{"qk_norm": false, "layers": 6, "positions": "learned", "pooling": "mean", "precondition_frequency": 50, "adamw_lr_other_params": 0.00085, "epochs": 2.7, "adamw_weight_decay_other_params": 0}
Rows from block 2 of a small image classifier, named by matrix and row number. Rows with one number belong to one neuron. Each number is 128 + 24 x the weight over its row's rms, rounded and kept within 0 to 255. All counts start at 0. Numbers have three digits each.
After each neuron's rows are labels from the 100 images, of 14976, where the neuron reaches its highest value: "top examples" is what is common among them. Only what is clearly more common there than usual is listed. The data: histories of elementary cellular automata, time running down. In brackets: how many of the 100.
# fc1: MLP up (model.blocks.2.mlp.fc1.weight, 2304x384), inputs 64-127
# fc2: MLP down (model.blocks.2.mlp.fc2.weight, 384x2304, transposed), outputs 64-127

fc1.8:090141121109101119111145131122147119107078085099120069110168142112102139170159121104131084128156134113132083093136121136097123117133146156149070115126128139120097148163147186131143157134133128
fc2.8:151104136136146092152144146080142138106167109118130147120120165109120134177161165133195153114154113111126129143173121145103123119113162154115132134120115162141169143133116118140120090139154125
top examples: 011 turns on (93); large cells (80); dense start (59)

fc1.725:133172148105103092114132104132154169125116099138142122085155096172131100086136155113107117091140140123117120130124130135101133130200166184117069113110151127090152156100086134150125134128147086
fc2.725:129114167118108148129105134113120117135138119148127118137149106111088165129104135120126145079109142137153121162125133127099155167106157109144112147076172169155102123113126094139118115150132101
top examples: 111 turns on (89); 011 turns on (88); 110 turns on (85)

fc1.342:113132135120087156172141145117141157118119137142123147100182078112126117122137114162086134141141136145183138121110117108148104113161176150139154139106110149046108127158162125136132135185114132
fc2.342:179148090110121128169122101109137166107094159143123097120127185150109145157146091104115147133084105185140089119125130104125090114132127133138133126135140150151162102118148099130136112125101161
top examples: 111 turns on (100)

fc1.123:114089092108136139193106146117117172149165130158138103116172086131146149150140115117109127136120122119129117134137095098141081132103116162162122153148088123132152132121141094165178163147118120
fc2.123:161126116132104145159179109141157112158124106171087105137146129131154109115086131137173148089131119123137117100107165085134133139161173113131113122100120093149130155109122127154101120176160133
top examples: 100 turns on (98); large cells (70)

fc1.592:182125149123130104122131130128082143182084118103113148106157138168151097118133087119101121164123125146125139144094121090134115121131149122158173119127132126083144107154128147142123139185104112
fc2.592:152108101125175128195107136117161130123114150131103133124108121137136124164153145102150124117101143163115103158146115146134124109131090126115134122113116133134123135131136085125100131111140161
top examples: 111 turns on (82)

fc1.296:144134108150123176140116153135146142114125108126120140166121147159141115170178114128137083105107161128127104106150145134108097138089084147095085154115124136143053163143124163129106158135138128
fc2.296:121123125101160101134138167148178100165166131129105087116172135107152156153153137097190139168138124107133122139131132136111147100155084118105123140122089161125136114149120138140108115138158137
top examples: 011 turns on (83); 110 turns on (76)

fc1.386:086116162129145135152150113141140095124100132085123137121151115178121120148136129098093136143121143142121146143139153138100149138161185139172130130107136124133126095158149124160109134086135120
fc2.386:114146121147078158158099104130140150113099141135095125111151127127139134141143158109127116123088148153133149137149126144167096148115166143150175162159153125135133087122099180144160118144080163
top examples: 100 turns on (89); 101 turns on (84); 001 turns on (79)

fc1.32:149159119170153126144072131139153138132105169135087111122147085152133110141153139142121128142146127132126099127104144152137166132140141142158161125155141130120091111100110121126104163152131100
fc2.32:123156157139174151111111081149115139126085114120135133117130090131102105124129174082126079138105149133145110094149166119142108139153133139157108077138183146114132187111145115136164152096167139
top examples: 100 turns on (86); 101 turns on (77)

fc1.523:112121175125146095157103130116110155082093137109110143126137155106120117154111159117105115110220134143130101148093150113110117117153121176130126120067123141165156141120136141096121164131118136
fc2.523:119117178139157093178117153140139114129168182126107126098150103120157116137089141193128126084144103094126113155158100152107152172127115150122143120154113103088142118160135100139130105115179115
top examples: dense start (83); 001 turns on (83)

fc1.514:116142121134121123124123121110141136111151117120108132107126148133071144132126140141125113124157105148160159133150145103131147169186130152167163098156143139135150144128186137082148171120144140
fc2.514:118132149140082113109143108139111116107069122154069126134210119121133087130161121100159170181121156163160130112120125129142111118098095109144143105137145145117141092129098110103137112133138104
top examples: 001 turns on (96); 110 turns on (90); 111 turns on (78)

fc1.233:106085121119133119100157117150134160145111140121081130125129114186143097178161116115127124072154139130114216152099149150125119154140111134085096119124116112101103163120123149141078155179117090
fc2.233:096096116125170151128137138117152157107139158116134092100134149159145146118170114127108154118127148155112161133113128148151116134127132088139135113159107160101117103120131107101116107155169190
top examples: 011 turns on (78)

fc1.627:105125103148146119138125116138114110121127099119136136129158088150135130100145123154120123141119128111144107118166109142155132175103130144131107111128129142124154148168152095119139138158130143
fc2.627:121130096116082129131147111121117107133120140151106136117126150133129123161171133155168125117109083140178153162163121145083144123161157097130129074079154113169118086140133150105114120147131111
top examples: 110 turns on (100); 111 turns on (94); large cells (79)

fc1.643:158131123156154146172123116177147144178098164125098169119153140150139128157133160145139138126151153168175117160112148160128175117146160131140165116157120148119116149124131104129097153162156127
fc2.643:123107100132168126095108109127141135149128162106113100115091095165150117127171141123100110155116129151118153119161176139143135089129144140169112084135177161114117126126100109103124119134089121
top examples: 110 turns on (99); 100 turns on (87); 111 turns on (85)

fc1.463:091097136111113086136091128091136129125099118119088136153111093100144140128186116126130137117140131135136139181130118106158125112149118117137155087099113169129100136124110106087132102150094128
fc2.463:135105137123172124119164143142137081121176110135090143163096130142189166130180087172123105093149111166137101140156079158133139105157116146124110117066144101177101135114127112178110090173145141
top examples: 011 turns on (83)

fc1.571:137127126125129128113136101143110140189093107153112128118072095089140114140069120145128169126180102093131157110124118143081095134132115081111099143116141125066129102152121121128159107152163147
fc2.571:090194123127123129120140131109142124129125152102102089139118092133098146107119145128124108106137123134101154113141165138127113220077157161137120159135155140123160115132143152095112156148146121
top examples: 110 turns on (99); 000 turns on (97); 100 turns on (97); rule: rule 117 (29)

fc1.416:082104109112127109082149090127168128160144127127137122136113142136108121118136128180107124156154136112132144154120102153119134157156121130090138131142119123111122141147105102138141094124138104
fc2.416:108137120157160124157151147117091181107099110149133096148146115134122156125125108154107095124138095112147115169126123158121114115134132098109161093080150088169114140124100122106092155135126145
top examples: 100 turns on (85); large cells (65)

fc1.307:142125143114079156145165133114132145125097113139136110133163084113114157140143138115093163131142112123183134129118085134126112125164166128134136139079130150074116132162148104126138126171125116
fc2.307:182144082132128151153112123093131153139115127165109111127138189164097140121146091127099143125078122190144113147130120132143106140141132121137129116137137135131151131133131078133139119106073153
top examples: 111 turns on (100)

fc1.138:094105148145117130134114142130119107114175106124131120127125182145131120105159095095118120139177166110111130113136120129102098141140122099124168185166148146109139127149136150098134168083146166
fc2.138:127148097132144157148141120118100107124122129144152153103135131128084138117080155132112165126116135140162101141138156103130101127107144151134123108129148123126157124125135120097143109144149095
top examples: 010 turns on (81)

fc1.629:135114147119111163097111097102064132116138161114158134146143145095187091122113124107136108102128157128088101113140132112110120102106074145131135123109113108130173150156096160131096081114090116
fc2.629:092104122119083147141140118181129108167113157130146100125123164114191081082171136170148148155130157159105099106112104117148150079152112140119139095152118167125125115119135140131088095118115122
top examples: 000 turns on (95); rule: rule 111 (39)

fc1.624:118076172135163110104141119105166084115109147134071140101120115096111095156127160161122160103140157109123129125158146152147129122152122156128089164104139084131146109116113132135121124150139156
fc2.624:118140138110043136115094156124108132141100159133119076177153152148159137115103136100091077146124160177102129112142153115121166075113115135132104136110126142155073110098124149117112117147184151
top examples: 111 turns on (100); 000 turns on (100); sparse start (86)

fc1.293:114071098146127113110117152150126140107128107133134126127148093153119146126109140102142132130164130085138173152124088161144095154151128189128125132139157140173165110119117154166111109137098115
fc2.293:071119121118120121094142150151128126138089088130099094128156136116143098147132166123194154136121141129119126118083110135146127138136124162121136122106078107148147096094151129101139085124110143
top examples: 100 turns on (100)

fc1.551:130150160146137150125134148135120125146122131119100088098095142131105113131101105166132125133115104117139072113107169143116156139105118102141148164085120189132110113161167146080103112125124108
fc2.551:110147125093117120111123161129149089118155090123140106160143127134127112125121144102141148113153102140135153104158107124081131172129135133184128109109147149158163163085123128114139125135150114
top examples: 011 turns on (98); large cells (88); 101 turns on (87)

fc1.443:109098126083138100109155121101142117096134134101097126154176155169136139138137133073135108142134143119133118082077070133116159075129126140128098099109124136153117152143144142125123105103101161
fc2.443:120124102117117133124135106110106110119111150139160121138093130102084099165164142151141138133150135135146148135101108115106125154114103151153135115158166121138188156105169139076142091126111144
top examples: 010 turns on (80); 011 turns on (79)

fc1.745:162112092150148090106136122114122130081150122127094130204123125091143154142109120159111118184058108134132136097161099106124135111093141123144145113151084079096093175145147098154136153138103123
fc2.745:151147120146126133144174120116145172102157110147146097099131170106128114114122134145117182130163089107151122106165147101189105121082119114134138083112127112094129119145142134127099102109156181
top examples: 010 turns on (92); 001 turns on (90); 101 turns on (75)

fc1.646:098119120144147118119120146112137145171127163134121095181114173127134129130145134128132149132161144154144098117148175100124165115114095138164108100141156146099140135139106150125087113104122073
fc2.646:127153115165163133171117119115110095118190132111162152117122156164117135147100107116121137120117152134114125134149094131117144117142137076132142139165093137064106136110123122114086127145154140
top examples: 110 turns on (85); large cells (77)

fc1.721:114125188137143124142127165125120172090120122128121155143137113111138117165155189092078112147162087105104129131125125077098103118151127158102148126052174124141115095138120133138143111088139165
fc2.721:123133153104130129125117160172118089121128116136106138140113120098129111135137135164144136103108143108153136185122079162118144145136094106149138105164118129065118153120123155108140109114196114
top examples: 100 turns on (91); 101 turns on (76); dense start (65)

fc1.33:159132140156157135166153144111154133142118172131098152125137137124158128154124092107128084089104118120142124103103178169085198093152117145144164116123067145096161141157106112103142161156078144
fc2.33:188136109180171152145148119127103117134160137106147147160103108198136086138099079086133136121137126100100147107140171104138141097140149114165145125160113109122121149142141113154118122092124095
top examples: 011 turns on (85); 111 turns on (77)

fc1.3:151167137110156093145103157130144132129138112147147127104128118155177094107121112086111105078146157097152106080139123142081097129172110162146091079147136174145105116133091103113104159086165135
fc2.3:145158147151181142116121157148155111110144152102113159130136177080148108100108113126124103125070149145126129153104129135116177126173171126135119163142149142102121154076118123109110133110120126
top examples: 001 turns on (84); 011 turns on (83); 111 turns on (78)

fc1.229:071138135064139108125128125125118145127116113090076120169155093136100140138100131111117137117109099126104119103117114144137093120149152110145119158121062145126129107130139099153139125116117112
fc2.229:149132085153105126147114132156146136149181116181134160092106098092140121119178154133155130112126098135116124118154107120136154120142116136101148106126130119135137131144130139196095115112119131
top examples: 101 turns on (76)

fc1.61:149135138101116103149136133145103104146176131180117107128161141154134146145120126136122121123137096168132134159140128121094152145112146109103121152101124104085151141152147112094160231118135135
fc2.61:127104114135076143117096151139153140127139136152102169109126123143107131099142100147126120098119121140090093107123138111151132094116106165113115140126098166122095167111112138149138153115112079
top examples: 111 turns on (100)

fc1.483:103106152106108179101134135166114111124118074095113140090136103114110143138132130181116108153127167122128103137076121136136152131119174111133137122158132151122120117179147177171144159105166099
fc2.483:082109096115113144131120134162085103136132108086140097113154067106151120152113169148100118153150124116130158168131088164142088110109149127144137157160094088141112164174121153140146136068112094
top examples: 010 turns on (88)

fc1.441:147111134110082131135141129135143154120112124109101128152140098118137170161129104137119135078151095132164131136096111103136145099117139191102109168099086126153113095121112182149112112101126119
fc2.441:099145109139122093153144103137093167123121140128121118143138107098117084155130078137139105134152152172107059169107170136157125080147110172117143158124139132146061093113151145137130112109132116
top examples: 000 turns on (99); 111 turns on (83); large cells (72)

fc1.494:121119133195112142128122115144096146130108100173151125103149120114145119136141100140160141130123124108131130151100136098149164140143123131098100164148169108119119110124122138110119188150114120
fc2.494:175104101073088111127126157129130118112131117139090082152142155123147140154121096149127096114116162132130099152156085145155128135138211144118162066117086110123088088104125135111122110139132110
top examples: 110 turns on (91); 111 turns on (85); 011 turns on (85)

fc1.26:129104141097143175127160169116139114140122074103136094141156129124152119098154127119132113161128119120137141131113118174125160142150100106060142116125103161163130142150140163118130123155141117
fc2.26:109101158112154113138151183119102137157124106135109122149123163114116142121131144107126071087156084128172104141093078143131093111142111157142101130122118114124138130102089169078127124090116117
top examples: large cells (91); 101 turns on (91)

fc1.378:126146145166141145107161107120159104142181121140121131143110104106124121128135120133174117123118104114126128107169161150112135116168150077108172152137105159131099142156099124113134092101100158
fc2.378:092150126161152154140089087116097143150098142132126145143140136113152103090106103152114116128106110131091141083142136120116150106113181145135101148146154157105108149157145135137155137129168175
top examples: 000 turns on (100); large cells (97)

fc1.731:097113112123136135090104164156155118127112121122117128134128148165132105073150097116126103163102082108095134131127094117066097167152124140144145135148163124123147131166157105097130117090174105
fc2.731:094132145115149115143162110147109092147110086148129156171130144134130117110144144162132161128144120118095138151114113149121128160123089129117131122176151155124138149117135151128158124131108120
top examples: 011 turns on (94); 111 turns on (86); 010 turns on (80)

fc1.765:116148143161104147090143136141143108101139159140147075107129124153081140081106147115129100091128124130146135104183098127119166120116128160115136121120129116131177138114171153164086097118088083
fc2.765:168141132123095101138124129129127115116116121111141111093138137148153123144111154140162126129092161137168153080160133140145134125145111136110128120121185170161159155071134101138132090115126095
top examples: 000 turns on (87)

fc1.687:135138139114141143155105160115183125105110034117111151124111154166138147104125114104116100144129092151105109092097137113120109101136123161105142092114123166106169170120086124104146122128144155
fc2.687:147139167124148099168100147127071128159157101144086092106108131108153080071176117120178136167121115151177122122151128149119136133131082077123133120158123124137150101173133147103111142122110150
top examples: 001 turns on (89)

fc1.291:113109165140162111136110132128129109110097113124125127124169142091126110153121146126085110105187138110116105140147102113118119135136112180121109118059134130137149105151117141149147178167129123
fc2.291:123117176146163092162106142123147078124153159097095124108189130116147120129128144145105145096168136113137139160165070133102148149119142150134125099125084124103152120141110111117168102116156113
top examples: dense start (86); 001 turns on (82)

fc1.326:137134168171101152139132080151086117140126146132086123115134142127106128134156146080185085111159118171158140131165128172068138133138121147125106118110085122127171121171147131118141170145117158
fc2.326:102149107158116137155137163115089120098113121174114151126118109156140105097092094120097127117120145077142112126092114112154077148142171143141084114134120127120088140108149093114153125110123137
top examples: 011 turns on (88)

fc1.539:144130186119196151105139158161122117126155124075120152118161153144123196100118085107144155131123112159162112134134150113112189167145133144143131141119115143140179125142115136119122103114157112
fc2.539:083156168151139130148160103115113119115132151153108118137167122149111134121173097124147093153067089167139135120131144119103116122133137155166148167156145130155141120111124096125145120135119157
top examples: 001 turns on (84)

fc1.135:079124160136154116121127162127149074085109082133148182120120123122112144162114169130112110106189126067145096105124147108143165126142110168108134123098143111105132142145093128104157144138139104
fc2.135:102113154165135119123129142141101076115175121148129138161174111118123110109119135136123102113144129138119168176148077124122150151107115130161141104108131122125111163101063137112126148126168121
top examples: dense start (83); 100 turns on (79)

fc1.272:154132135123112092150134118127173142145134132108145097100117155150146104164149162131163171109125132100146127144115113137125140138150107156117135122162121150116132115089087139129116177146084063
fc2.272:100115094131149165148109113131124139088114149147138118102105095111134132131089134115103102128121134136179091096143119130140141081128142124132111103157099122152120116116108114127134133149148079
top examples: 000 turns on (91)

fc1.626:105160124124165159120146184130109151125118159134117156120091167156140146104128116168105115117160112109124127110121139125165107093123127119138143137136123120101134126067117130131119105095117124
fc2.626:134120147163114107137116156139131103156156120158147147130128127094136131119100145131135163138142150125105152132168106144121139112124159125088155161100095078118126156134105151089124158137148147
top examples: 011 turns on (97); 100 turns on (93); 101 turns on (89); 010 turns on (81)

fc1.509:133119126103137125090155167142124120111132135119081091121110119143097124143133129147104083166163127103056182158141155098138131167177138103106154136121110121126148131129120122141140105127099135
fc2.509:101126096122172156168149069109100139140149164160148098077131133137148160093148117100121129082131126172120097170070163119105125100122080120119097172148136132166090115115125136101118137164120170
top examples: 000 turns on (92)

fc1.188:130143164131157064111167082145127113117101115131087118090115100115124157162153124107136121149162133137127129143082106135105106151126123128112169181103150103114105145132115122071160115086143129
fc2.188:106160133116179160151092118112130071119155108097138178135182087137117111141170130141112120131121139085127120135141143169140135137091171154111150126134150129133149131120145194168107109132163153
top examples: 100 turns on (88); 010 turns on (82); 011 turns on (77)

fc1.287:095132154136144128090124090142117106070061101117107159161133148194141117063129087125092149146095143136092181103073107134112093110167123107092158127153138143092173147143127100103123068107108099
fc2.287:142155194105104132125146126173112106163097123175141121174146121107144120110074135150141126109176119121150121158101117139133166109129128157100171139134140114115114137131101173128156124128101140
top examples: 010 turns on (86); 011 turns on (85); 000 turns on (80); large cells (78)

fc1.328:117098121137143126126145129109144147082133159106196125107103117107174105100074116137139118124131119094165113101127115151160119079110147141079127134167152126109096157140157116127112135096139142
fc2.328:099135118137146122124126134139106143190138143141153081132144167113133132100142107148113109106114118140154103156145141142068087094125141131132088164129157099157122102105134158077164152140115165
top examples: 010 turns on (76)

fc1.186:115111116121094113097110124121128120167114085126115161136129133119107146113124109157112187158138135162127126117143126159192132153100161079117151145144146154121157108149125186145151173120162124
fc2.186:106120127105134153162110174130116086113132130079135108151156096133151112107159112142120154143122113107166084149080106107141120088105156138112136173128094012125148104125129082111140111073114124
top examples: 010 turns on (86)

fc1.758:137148142129141124134125128123129127126109142087108104098109153122165175144151121116168125153201133127137128140125106137123115126135140164123136136109122180105143113139162122110156121151142107
fc2.758:116139122147153137120136129149131122067152135103105151167179152142120178112123117132130161128134163104124130138160121191121091118144128157144158127113162153134123146086120143133140098149175103
top examples: 011 turns on (79); large cells (71)

fc1.87:122118127154108143127135143078132115133111074123121130119143113135094109131121136174152109145120121111159120135125148153132136132107123114159150183089109129101158085133094137129144101154136099
fc2.87:158175145119134095101112123117123120146129124118127096136137160111130144100161119133137156164109112123143121140079153131122143111101124170084151120148137103079134136158133090142121123115153130
top examples: 000 turns on (88)

fc1.145:157120137154105126097143143098150144142118117098132101105126143156110101125123092148106130141090113119122160087148152088119122179143145132155115156138107153127109165137125113118145154157148140
fc2.145:120165125163107123159156121124130128122128103139098158124122126132111129107110149176176147160127116127127111092122118092160143157104114103102105121142111120111108150204118141163127121121120103
top examples: 000 turns on (85); large cells (74)

fc1.719:151140199105136111145104169143115146064110113091120132110142101139135157147123155165072115126125141139131145103117116108127119110124129126107093139102130132120134117117105106153108131110120136
fc2.719:129154122116106126164128136146126114114149071145114145139091103110140096126130127142172082086113083127146149101125115139174135129104141083144130146147119145124126054152160121134098124091096173
top examples: 101 turns on (89)

fc1.237:115119123161185184132154105130145119085141123099135116140123108151158135154106114151119103107110119089133189134108081127148131124178111134140130143138115125114138163169117112101080173141127150
fc2.237:119100128110150138169132110125129173130130126107168149111122104102060145150129163136102090090103090096112194162119132091142104156131099111090133153154145091105168115149141130145125113129131121
top examples: 100 turns on (93); 001 turns on (85); 101 turns on (81)

fc1.7:096135153135176130090216151148164175149133112120146131120145143141117120156133144164110123142134111110165185138117117170096103167175130130142104127119144140166127171142143150128146116099137119
fc2.7:133175112119130138104151159137139108105115124157149094110113119123076111088138133089123150169148121123135167122133116137129113121117142110098091099173123135141090149103120183111117125105171102
top examples: 100 turns on (90); 101 turns on (79); 001 turns on (76)

fc1.230:129163152129131140109101124149157142147092115144102160143110090149122138142128131154144122108143145129114117135103099139165136099145148143112112166109107141102137101127154148145130118126127091
fc2.230:123148172157125147143118138150127128116126141165166141184108127128136119118079085116116123137139118121129117109126107140083104097152126103103163113149094130140112138126123133145094120126104114
top examples: 110 turns on (94); 111 turns on (80); 101 turns on (79); large cells (65)

fc1.275:116130208076112119086133115111071124166165171135174184125109098133142109142122093110152134139110147122113113167138187128136116101110070153132136133150107126108151152134144164109135083132110134
fc2.275:122164097137118125124154152138149128134094072118149077148161117128160096126159167157094116107136105117087119118103125131120110090161123126106174130162151153108125124163136150134069121147167084
top examples: 000 turns on (100)

fc1.49:108181144106086116150130154080145155125130109166119128119131122113146186089107126142102194156160100163146107145146139140162136155153135141104130110086096195110118161112118149168145143134138133
fc2.49:120101095151097130129115141110107157105116128136132139185158148113149094141154118141127131175099178114141131119099148108168137122144145105152146114128133069107091143169152102112114143101123099
top examples: large cells (88)

fc1.221:107110156132160107114117081132131144127096116182088097157142155136126145180114117138115146140141125142102148135091069131143109150123091133153175155147085153088150130112111122106129128143141110
fc2.221:133168102147110165140124129164138116096145112112157131143182143150120139079114113110119145133130090126165120125152115132155154109088158144106160124126137114117170145136140130162093140106159090
top examples: 010 turns on (87); 111 turns on (81); 101 turns on (76); large cells (69)

fc1.579:150124156170118114105123133130160121121115108116157163171123148144144159110105121149138108140153145151108150119114105147149147141139157106155113136104112139157142135193135147151157151091145140
fc2.579:095147162088115164136146112115125141119104164154149091167148139089151150120134162133122132114135170106144111115108160130192123087130152115097110096129133121091132129164099137118129122105119124
top examples: 110 turns on (81); 010 turns on (78); large cells (65)

fc1.210:128147133161126105144124100108122128109084077125126111112157140157148165122115121111165087143141163122118083157085069123139144159135071118141123147099147114126096155126132149072169124115133155
fc2.210:133146125116162111150166130124130080144162134139148163124116109138129115120153153162136127137163110102129134130120135181122140120121164166140170112097140108126164161099130121131093120165173123
top examples: 100 turns on (96); 011 turns on (93); 110 turns on (78)

fc1.718:089096129143115111179144129148126112140120124107164114133119071133171116109142109135123161139140138128145169136082135120110140105111155094116153150114104145133161138132104140132127157134148139
fc2.718:167143122116102132132152149179130135155120153199136130138130155134118134128101125109181154165111122172140119130090119140112128149108140109129122151126107152178132105128110085120140105120147164
top examples: 111 turns on (99); dense start (71)

fc1.632:146150131118093148166124145150136138119100111141156090112132104110093119099132160114159133087141125122129139142133127149082101104127125124148111128078148147076129130160132147130159118138114101
fc2.632:128118104134098098141110131121169123156127122161107117154149138163098096130096121143103125154103124154139138160123111101149110145139119142135139122128099141118144170135131089133171108134075122
top examples: 111 turns on (100)

fc1.732:134125127136151132176133077116131111144136122133122097132144092125113114151101114128140138137106078092140127124122132135111111126112085115114163142135103151114075118133088121127167130141148143
fc2.732:085133112143128126147111101127099103140126177108109167109103120124122134120085104112153144131146126130130098112151129143097143112103104171068120114165129111115099110146152174141129120119144165
top examples: 000 turns on (100); large cells (91)

fc1.118:102134099136111134123121164086124151117062111171130112136154151142104119154174118148120129112130149131132135089146105107097132118106122193120140157101097142099114118158137106131105119136122102
fc2.118:148153159114141125176192129060140122127091152092114129124104133130126125124128121147146099134159112129135123145178089155125125128157163110132147133093080112103102137097094144141135122139170123
top examples: 111 turns on (95); 011 turns on (81); 101 turns on (75)

fc1.455:122107121090110134102097178128099144170135131109149157143150176110166142081186117117089139155122109186086153134147123153180133098153105150162133123132130159099150119136187151161137176145145113
fc2.455:134112133162080118107120140148135123164122192136109127143148137160136129106145137113092117166116088146111129132134103164189127112091105148104111181109133134134135136125126122126152169124161120
top examples: large cells (100); 111 turns on (100); 000 turns on (99); 001 turns on (83)

fc1.109:119142154141108112102090132101131154120147127155092126077130133120127101101127145133115137123109141182118148112136173107134140104133130088110142126131126141115166168165112125111071087144151055
fc2.109:150120097130122178141119129126121096159129116172133151121166159108112126118146133121097179102148156158155104128122156105145102165132163069132149147128085144123092115131166143131150161090149093
top examples: 110 turns on (91); 101 turns on (86); 001 turns on (79); large cells (76)

fc1.57:143101129141168073126133122124143137131172138135099123119148127089163123109154165138121117140132116171128154137148126139109155122158143151126118160103065079125130137154137134139150175126127138
fc2.57:122155094108101133111105145103162143136130171142093099093140126126134120143170127116133111145143129161107141113102156119142139074090126133091132149086093121105127105133127098162154152150164155
top examples: 111 turns on (100); 000 turns on (100); sparse start (93)

fc1.653:136165139131102115158121183127111140084079127120139108116108116153158159160128103108152134119147117118095129081130150141123153113165146093110123163088082130137151131116128114147138135136139130
fc2.653:113135103107123107137110148144118135111100165153151133170139116086100151141120131168132126139146124129126139155109083149162165117087100093109149203097103135112134123158110147161120107136147108
top examples: large cells (85)

fc1.301:117096157123106136131155103155158144140132147139171127077144130182106115102144136153149111103156137115157126125152094124106140122150159157092101145146106097151127134130154123186103135154109113
fc2.301:126123104106122119141123160122127123087120119115152109105102160085123131140125131158164082108153197123172131070133135145168127157168139136106119104138143181140123133128122088146115116129112123
top examples: 100 turns on (79)

fc1.485:142114132112161115097082112170120121129144110112145156097125151127125108118138152121125145118135114132108135096081101127173121119115113095121139121130134130123069137153127142099127142130147158
fc2.485:154121106082153096131140156133111134116142123088140111151168131109185131162144121128116100136134120093165122118104131139134154067149088145147137128109108123133100128149120149134073118115136133
top examples: 110 turns on (83); large cells (75)

fc1.452:107078166147116103113174140147158154079123159132155167104098120122129144142122146108130152119122103116105110160158087101139099146157138099146149179102108103117132121141128134161135119133121123
fc2.452:186139136121089119123128102091111132130121105165111168124140167081123086153142120139094088129132145189105088180130115123117098107120102096101129104122138151146147124133109126142141103131158117
top examples: 011 turns on (86); 010 turns on (84); 000 turns on (82); 110 turns on (79)

fc1.95:131137134158125150106105108157121173103109138141114109144162100160118165101112117160121120135121119127120138095106121134112139143144152107140087136152100146105053150094130129098121147156145125
fc2.95:124139159106095148117108164130126107141198122147151129130147123160105140146097108153131127131121169145151146125128123154137129132111162106146130114142144171138140154082099102136081134169136160
top examples: 110 turns on (84); 101 turns on (80)

fc1.763:154139111139105129154120136068119110163081113118113141117113141134118085129102130149130152118143114116130125127117163090136103148131100161156166179111146149127154088170146124112111090143125091
fc2.763:182114125150126157162115133122141104160147139168124124094165162105134189109104162112138113166096124146164105105136136113128080115106163071122120110107097121143101139131135147082117153118195152
top examples: 010 turns on (92); 001 turns on (91); large cells (82); 101 turns on (75)

fc1.689:121133129147177144135160121136115087129142099120139124117107117125148132139131113132110125108103095099087174123111092129115094131147097167105119157099180134105159148159138124136095173159113153
fc2.689:108112132119138166146117165151150140108162128101125100130120069119086143160170133152090089112103106110080149177149139082154112129121099138140104148146157063115138082138130139107121132098101129
top examples: 100 turns on (88); 001 turns on (82)

fc1.675:147156165129137111102127152135161137177080112133166105113091105098141134113143102140113128106148115139133153102103113115086122112126118144140113199122156118121137103147151137112110109080140151
fc2.675:104168118086130132124094126121141110180132144126106114125137130142139109103126174114170141094139116141113152132160133170089111152133138149145098192154139154111075140167133128159139140152139107
top examples: 100 turns on (94); 000 turns on (92); rule: rule 117 (31)

fc1.204:104110169156169092104110132167169087122115149147139148144085152069132117145154084105095112142150149130111083120142122163134125073161170164102087149123133102142123122159150125143130137134110120
fc2.204:116131119090117096136095148124125136165127126112147130170143108144118119142092118111063067142127164143101108139129153098130164065128110140130115157100131161134085112096153164130108146134162137
top examples: 000 turns on (100); 111 turns on (89); large cells (86); sparse start (65)